{"model": "CTC audio transcriber", "dataset": "strings of digits, spoken by a formant synthesiser in many voices", "n_mels": 80, "hop_length": 160, "input": "log_mel", "win_length": 400, "vocab_size": 20, "kernel_size": 5, "optimizer": "soap", "eps": 1e-08, "max_precond_dim": 1024, "adamw_lr_other_params": 0.0015, "final_lr_fraction": 0, "adamw_weight_decay_other_params": 0}
Rows from block 3 of a small CTC audio transcriber, named by matrix and row number. Each number is 128 + 32 x the weight over its row's rms, rounded and kept within 0 to 255. All counts start at 0. Numbers have three digits each. After the name is the row's rms in percent of the matrix's.
After each channel's rows are labels from the 100 clips, of 14976, where the channel reaches its highest value: "responds to" is what is common among them. Only what is clearly more common there than usual is listed. The data: strings of digits, spoken by a formant synthesiser in many voices. In brackets: how many of the 100.
# c30: last pointwise conv (model.blocks.3.c3.0.weight, 192x192x1), inputs 0-191

c30.24 100:119124148144093114175137105153135116147088116104115109153172164057160132085132150132172134110151188101150074123163164168078196117150103187142118159105135079146177181101121139140140115162094137160152033165138107134139097135081095146164154170114114094117138119161194113144200158140136043125140130129096119111123134099122132166173138123163145077197109162102145147159132136149103140098096146155126114152170139152119157121115114132113161091159138194207108153130128133152052153157111188190153199179130139107120127168159106124067101149177181099157155098121177119135112129076171097101
responds to: "eight" (63); white noise (38); last digit: eight (33); first digit: eight (29)

c30.66 098:116112152083154111120126152102114168095073090088095125106102083120114096105159153125119145142088148165141109109137119116077159154171096170124099127100146118082150173105176088207099146187090106160124169163122154107138107077139118115131129171098040158107116141067168106211105198158137159092141105147140134076149128127134138096142080080119126104120171136121170138183168135136125140122114168140161149131073146113164104142113202156091164134129163081169140189139153163135142201105122081156192138107128169187116094113120084150141073167085160106105181147155164066126084112128102158159
responds to: "zero" (73); clipping (34); first digit: zero (33)

c30.58 105:190115177124094112102141123138139132136133114067107077093123127075122093156131122101153075143107155114092141133142138099074100124130021121147098156131106139116143123133109178130063139158156075126109130098098110085124088129101134163119060075088135130150078140080109123159129073097125140160113138143146169121066118129103155098154097191057082165136090161123132098150146142112174095086133101099113130160068144056112107119151115139101118130063122106161110089060130141142183167125088102118115187112091069104129149093102095117094124055146159137084128184102104169142185120062163080154
responds to: "zero" (74); last digit: zero (29); clipping (26)

c30.141 095:079124145171120102131152117163202136164138104117139144146130133105137081092121143125116074094072148159104198103119127093133168135099177158118096129106120079089138147050121158137069082137190097162143120126214105113099124153072071096126161133102088161177169169142146104159096215131142139139189138169133125082098096150083183124083125123076126123157123066136143102054129175129123134120102051138126136128113149109162113125105136174117123147102128123111100126115202100171094122090075117110142157053117161115154121126141105148173131107101131112202114158171152129120127122133200085131
responds to: "zero" (68); "two" (63); white noise (39); clipping (26)

c30.32 106:121076116153124117111142088108153127104108145131163077174075123093122135124094152124142072157173183144074081179097139157107128086128131121116179095136146123117106140152150154139113136162130133083061135103095090157153119113152197104110132130085102160082113114129144128139126144096098155157114201173128114061107160116057121121101160165126096095123132125140060123152110114119198169131082115108117148160072134182129163162125183144067137149114081175092113169112073130107149132145084161195133142136143112155110094108176177124174162120080042188128151109109105169091214138133182165151
responds to: "one" (57); first digit: two (26)

c30.157 095:139111133112089156150149166118154148069093112121097150113145178108097086150104137149165106145141130127099150087102084115108120098105091136120135112173131156119148118117101123091161084141084148109144184154132150119139108057152129123137186118134115120205164166126164087131119126135130144089177109209109093144142128094166076119186103138137144092231096063082136168113169175054153123122158139088069163146043160160202154120108186145116152125160106144109163148141087103130152114156087099097131195110155113135197158149157159176086163106115125147150098128168112119177158147128054141143
responds to: "zero" (89); white noise (33); first digit: zero (32)

c30.150 103:115129118168154120129111132121133110147112107156124127147133103159113148120119088108139114154146107140099175181133136124118137205089122128122143131164111162190123102102200155115147148127164121111119156166131157085131152203079127128129102128089141167122142133108094120100144136206101115047163137053125130119101120101144135137147178118147131138103142094097093130088067130086124142167108177080139108149090130159178105140106116083092198104101189143121107148136125205148090140210169167069143092126181083082113111077125156204066123174107147109185101106093162140215120126084090117185
responds to: last digit: three (31); last digit: five (26); first digit: three (25)

c30.171 103:147118117145057141133114108139106121070150128072124107133139140092129068181132163168128164087119112096150147152134086129128113135157124099155112085101136175046143117163173109185135116138116091173204102125154198130172148154108126117052082152183175137147072163099113094090160170079128152114107127099042119137086146156127184069089134149155136133182128128132174096118102141172156104103051099164149129136112090135135134127119127173110087143123098107128075162155112138127066082194115104170203121094069147129165087158133116157115144143137058162109099115111120091097114140151143118149
responds to: "two" (100); first digit: two (39)

c30.34 106:134121170125133170113110078140114124134132170103109089130184150134073143104124163123143087117163159150085152172151103139143170107102139126193067119147090119163128092109116131124104077115118119133106161074054126142128136127140171138099098117128145167143145119098116133085139115109146124099196126045213086146153103112139174178105159096127110088161166180144153147145083154172129140187141153155150170183188126167130109142129141098110124160141124162104164089107240186102166152125134137138168147102096084108106128177106131134175161036131046120074106100174098134138155097102155156107
responds to: number of digits: 5 (43)

c30.181 108:122090127120126075139148109133094153152113148159140136084147092117123148183162114145120132128216180122096114189120171106134135128090105149128114180105166091138125105142135087081146169157180119193099138126165134124180203078117148166135177156127119104122123097139095169093108139157101062101116144160157097116133083088101088145104131188100161123115137109112094083150126100162123072116163140192103114055101127135121178069134199134058097155137115192102099109088136162110110112102176185135088135086129067136110124111099161170076077145068128134151117171102099152159057164104114146126
responds to: "two" (100); white noise (44); first digit: two (43); pink noise (37)

c30.91 093:094155141107117102144107122150161047148152114120156134155145117152131143134131079157111105181074157172119181128116085086140111133116156122133104126126102195063088116139109210108121149073133129065125129123133097122080113141191114155150141101159162194106126132155106158149154092097107081104114141103124044068131090125094103064094151176191159249085083090099142106118124114083108149130175143115125106147167139144089125076121159162088091101100102115123162134157122164135137106130170089155119134105127177099117136141092211157120155164160104153124096106118128106105091087121199128093
responds to: "eight" (100); "four" (59); first digit: four (26)

c30.172 097:154097138102103080129123086075123135180185113096127176158120184140097138139107135118094153111110137119104094117095127121081114117116196135071113185113141090115137110132101121153151129117096143181106098144140096174124190158142178179134123137129145117201122151143090110209109098173167085161150093156152154095149040104089137187180113144111082101094092118140110084167145165086197085105160149178100159137157165087060218096130129054088100124080084142121084170138122133107121114149107101101115149138115119118125083166078163178114142134132120101122121151116147111101121148118108092062
responds to: "one" (78); last digit: one (63); clipping (58); first digit: one (29)

c30.47 097:145143097084098074124092145146127133141128083152132139153125160166146126100163203124126162151090140135098122104129175149165159148106163161072064058141190138145101100069105128139153062138108119107123213122114126164185087146153138145141171161148147131173114109117101100182085147112147122110140142151211069130121061121079198096112064155093111130090109117162168127109107190123135121104148127121130135083114059117116128143110097186098132147181080083106104142101103147045074146176140151155141130112116130100124125172144114200117110152148100122151172107159104159158088118167129166179
responds to: "zero" (86); first digit: zero (55); white noise (31)

c30.5 098:110138104058131120207155149084123098114093116110125153158141117137139119099087149151125163121123120144119173138101132138102154155124155114145085094118173161077122140136103128144101111132088143116204155164095076133084095168112196151175147120092104089112103117158136108111104164104140066121142126108135157094150120098080140071149156152114123082201168093106188098155108110145181166116098080099104177107074071059120079102208104112076166139085087130133160121107076096074110150059085154137101139074129094173109128161154104124158101139119140130178121177064125095087150123133093101073
responds to: number of digits: 5 (41); clipping (29)

c30.11 099:109108157140152092087167106149099180082135155094122137118149145116124134117140119160130100132122135085130129087116123094169096151079094141092084139110084119125147177132226085141079105156093159135112100188161119117141092144216114135060125062139133076082151128118228144116154147152080080133093109129106038138128123107063161119112133126107108138188149113120193059151140188073128076101084123148140149140090136186123119125098075098102151149119093111129139085149129147143134101154140147117139152179112142125189107177102123120134113134176126152159100068145082067099160146138147126080
responds to: "two" (99); first digit: two (50); white noise (38); pink noise (38)

c30.84 098:091151116145141112166139109083136120129108115157103098139133128118112129100127153108086125110116168150110098133164110100137160139117116083089149161139153100096111114107113106125088122103125152154151060168108168105162142125173122196157109131131108067205128123109096072162159133122118080134160139124136105163125152153082150181160166185124197119103098159136145128184192202146136131087139178155110170179096122076117134143102154120126068142201156116077120077151089160141144147151174112077034126140137122119144120090085212134069082106141178145121143073096130126085113162150117151233
responds to: "one" (81); last digit: one (64); clipping (32); first digit: one (31)

c30.190 107:110073128104081149124180134105141152153126126118138159146125115122103146139160066083062125138152144108123147122122150089059157193131133165115096106087121090153111127108109123082138156150154137125125090122142099147112145087126050142135111147068102103151162122124132130150132113081117149040118164081144130132134167100188127040117070112193144089133138103152116138130192135169167156085170132105134120145152073167126075097133069090142102137125175123112134136090081148103121175162156137144090066167116170205142162166118119111163118125133110132154158084149199140106162201067117047095
responds to: "six" (100); last digit: six (55); first digit: six (47); clipping (26)

c30.158 099:141138113113095091099105119164107110129184121103160200147074119133129192164137108115138105099094153166113089116120150146157184122110097127120153134143139087171117060118149118059170146125113128159146125153136064115190107116094086163129079149095086112125151125240134161098094126120172129152109163115162103158110186061120156153083160185133151109124120076082154136129105122167148138122132144172106107177082118167186119138065166138106122154144115160134112112108104137073166049107143086076153143112124129107157083070104156156145139170133209114144084130186137101154105154062158102119
responds to: "eight" (75); last digit: eight (67); reverberation (60); clipping (25)

c30.122 103:129140105117092147102171081161101114152106136178165117180124137095108135164152092057108158114120127069126178156095110159086176119106147093132154104092154198179098060126080142169113089082135105116092081104115127149079134119133089113104136086122093077100106120179143145173169131101155099129140112110138126144142132075144163116114098156119138128142111129182140151144143113149187112198114184101186136054141124054158066129114095081106128138144156077073078072072113132129146123129108121091078086114101124097125117141115093137112168098125121188094124058124077112067129058168143143162
responds to: "one" (88); number of digits: 5 (46); first digit: one (31)

c30.14 102:214109130146117137164159109129123086121140152099159141192144124126057151110085059109179076163140146124089122150088147133117107158155144155079128148103088105143118148191120231096091100052131131086096072119131101142123096163137156110116113083118106195121134087113125109082114138100140186122161090122132156098129107090147211038133109114111121122093124096075126149133140132079161102164126083084185141143111131134130113106134067129183135139132157133072153133110160131189064090107152149123093095160122124147111181125105108122133163139094130172090135134149180117203145180105135100139
responds to: "one" (61); clipping (35)

c30.108 103:123131167115163137136125130126164169150104127138083141085113111132117078083149124100158124161147079133139130170131139148093119128097160119120064129151141083205094105157157084078080120098108094122090133141150095104132155117180063155074119123069150162096203081101116100169110087125165108096076126140132088124099095092102106111103167171155106116094112153163172143105157079154081090113157216159135104145185075094109147153164135138169085114136145158084187149167095093135122139147141112125082148156126127131212171187132136179054109098131076119111145127074060084134123124100170116119
responds to: "zero" (68); first digit: zero (30)

c30.148 109:087145187121123083144127160115129108120163127129093124178140146080156123101128083140160133168136151168098108103097127149112157154119142109134060110133120090188083123140158103119155127123151101155124124132100150139147188180197135156101088121122103072118130164143196203132096179157107096147125115188140167084066162106123114130144185168200155093108127120076110090081070159149165155117099135116131089104162055103088090146137126155175133114116112136137114103105076178069130135164177135127219143104080067141144093118113129103093131208150133146130096107151108129091152188087179101101
responds to: "two" (98); white noise (40); first digit: two (37); pink noise (33)

c30.27 089:134153116147117142159152108191155122144173156104144160145083140157153097115133142145149135177175107115215094133093088142105154071150161145123114096108075106148175134129096159100074091114170099108097083052114083135099124136134110136091135132093123132078140151177129109101117100156149181096096083064104177086124129169108165143103081137170131155101132149113212140119122109080191114171121145121159129175162153109104100061102096160038111113152094185098138171119116092123146147074180098125147138092104140124153151176110071087191094126106103153083171125101133146197132113163117100102
responds to: number of digits: 5 (50); clipping (42)

c30.77 099:162208177127149113158114131119143201087150149136125126194105125106152112163133163117118129179124101110199101146141129154167198153128101124136165121106098138129101167138167132069144154188117089048156104206157084122124131129102097102091158181135123153113143176128147156111128131096093122139178109090080124115102170117124116081151159155155116096118104111123138128074110126151113128157090099177131060121161155096155124150117122166129171113139184082127105098113091107120120195154193122094076152156117100154170084089150136079183091158086082077198068126077121140132143104089131125190
responds to: clipping (28); first digit: four (27)

c30.126 096:082141065099167133077121151091108134169135096175124140119158112092058133171114211079119210135152113118152147108113159075106164092089149140149104118127121172156151115164182213133125079141121101135126082129124154075097140141119170124084130147095144166135117145130120183104153148099161144159104173132088136087090114074122109137120147192056168102099157144141191106121122109119201122196129188111180166101129147137067105144117122091136194091105083175167130162103168173153162091130085180111119135102165096098126115100125089150154165180129116142074135136108127158115161109131110127119
responds to: "one" (76); number of digits: 5 (42); white noise (30)

c30.161 109:095144092136100141106132140127136107128080168187139120139127169109137137155093117124138145177127136114084089155138108124157173131128173144094115130140177099075098131088143132114079116089165108175185131170125142140117083103144109190087149178146127084124142181145090148160096085110116096075087145086083085115076150187118119104102073163128073141118118140097157134103148201062117118132150105176124150108093158104082211113068163099164130149092098145081093204093100198104132068103141179112156125146100161165161142124145077124121156096143118088137136105115173157085060191084127130101
responds to: "two" (86); last digit: two (69); first digit: two (52); number of digits: 1 (42)

c30.179 102:094101125131130131137147147147085162130123151151122089106095113101123161123110129101119081154098135136082136139081104109133118125154146129187152115104170179172121093159149176088090135142120089108134104116146102149169110117078128123082201139123108108152166103138152145128038116060121125093082137152059180142083139095123141124077163126152123086126143108118126089083103149096123107192124061125089128223159144171098120152117213136054141142113132099062065116154104112092115132108142090136135128119173125201126199145118163120186082142049078177129128137142092154156154155127142109186
responds to: "zero" (82); first digit: zero (37); last digit: two (27)

c30.79 107:136116115122115114109118178151126140131088110148145172132108191107113168124151080167096145136117144186077082118115157150056151157100146140115115076152098129172140069127133088102080164144186103135109114092129118096143123144130105133109086059086101147139110128155085092170105151189203147155154109158100142150098140149106161135094124073209107095114148085195107094106134165130138097177196144136150147138072134161106146160096105119119139109091155189120119127168132109133144174200119123075159162092151122094113141069192173214097106127101167138178153121085158110103169199132131136150
responds to: "six" (100); white noise (50); pink noise (45); first digit: six (42)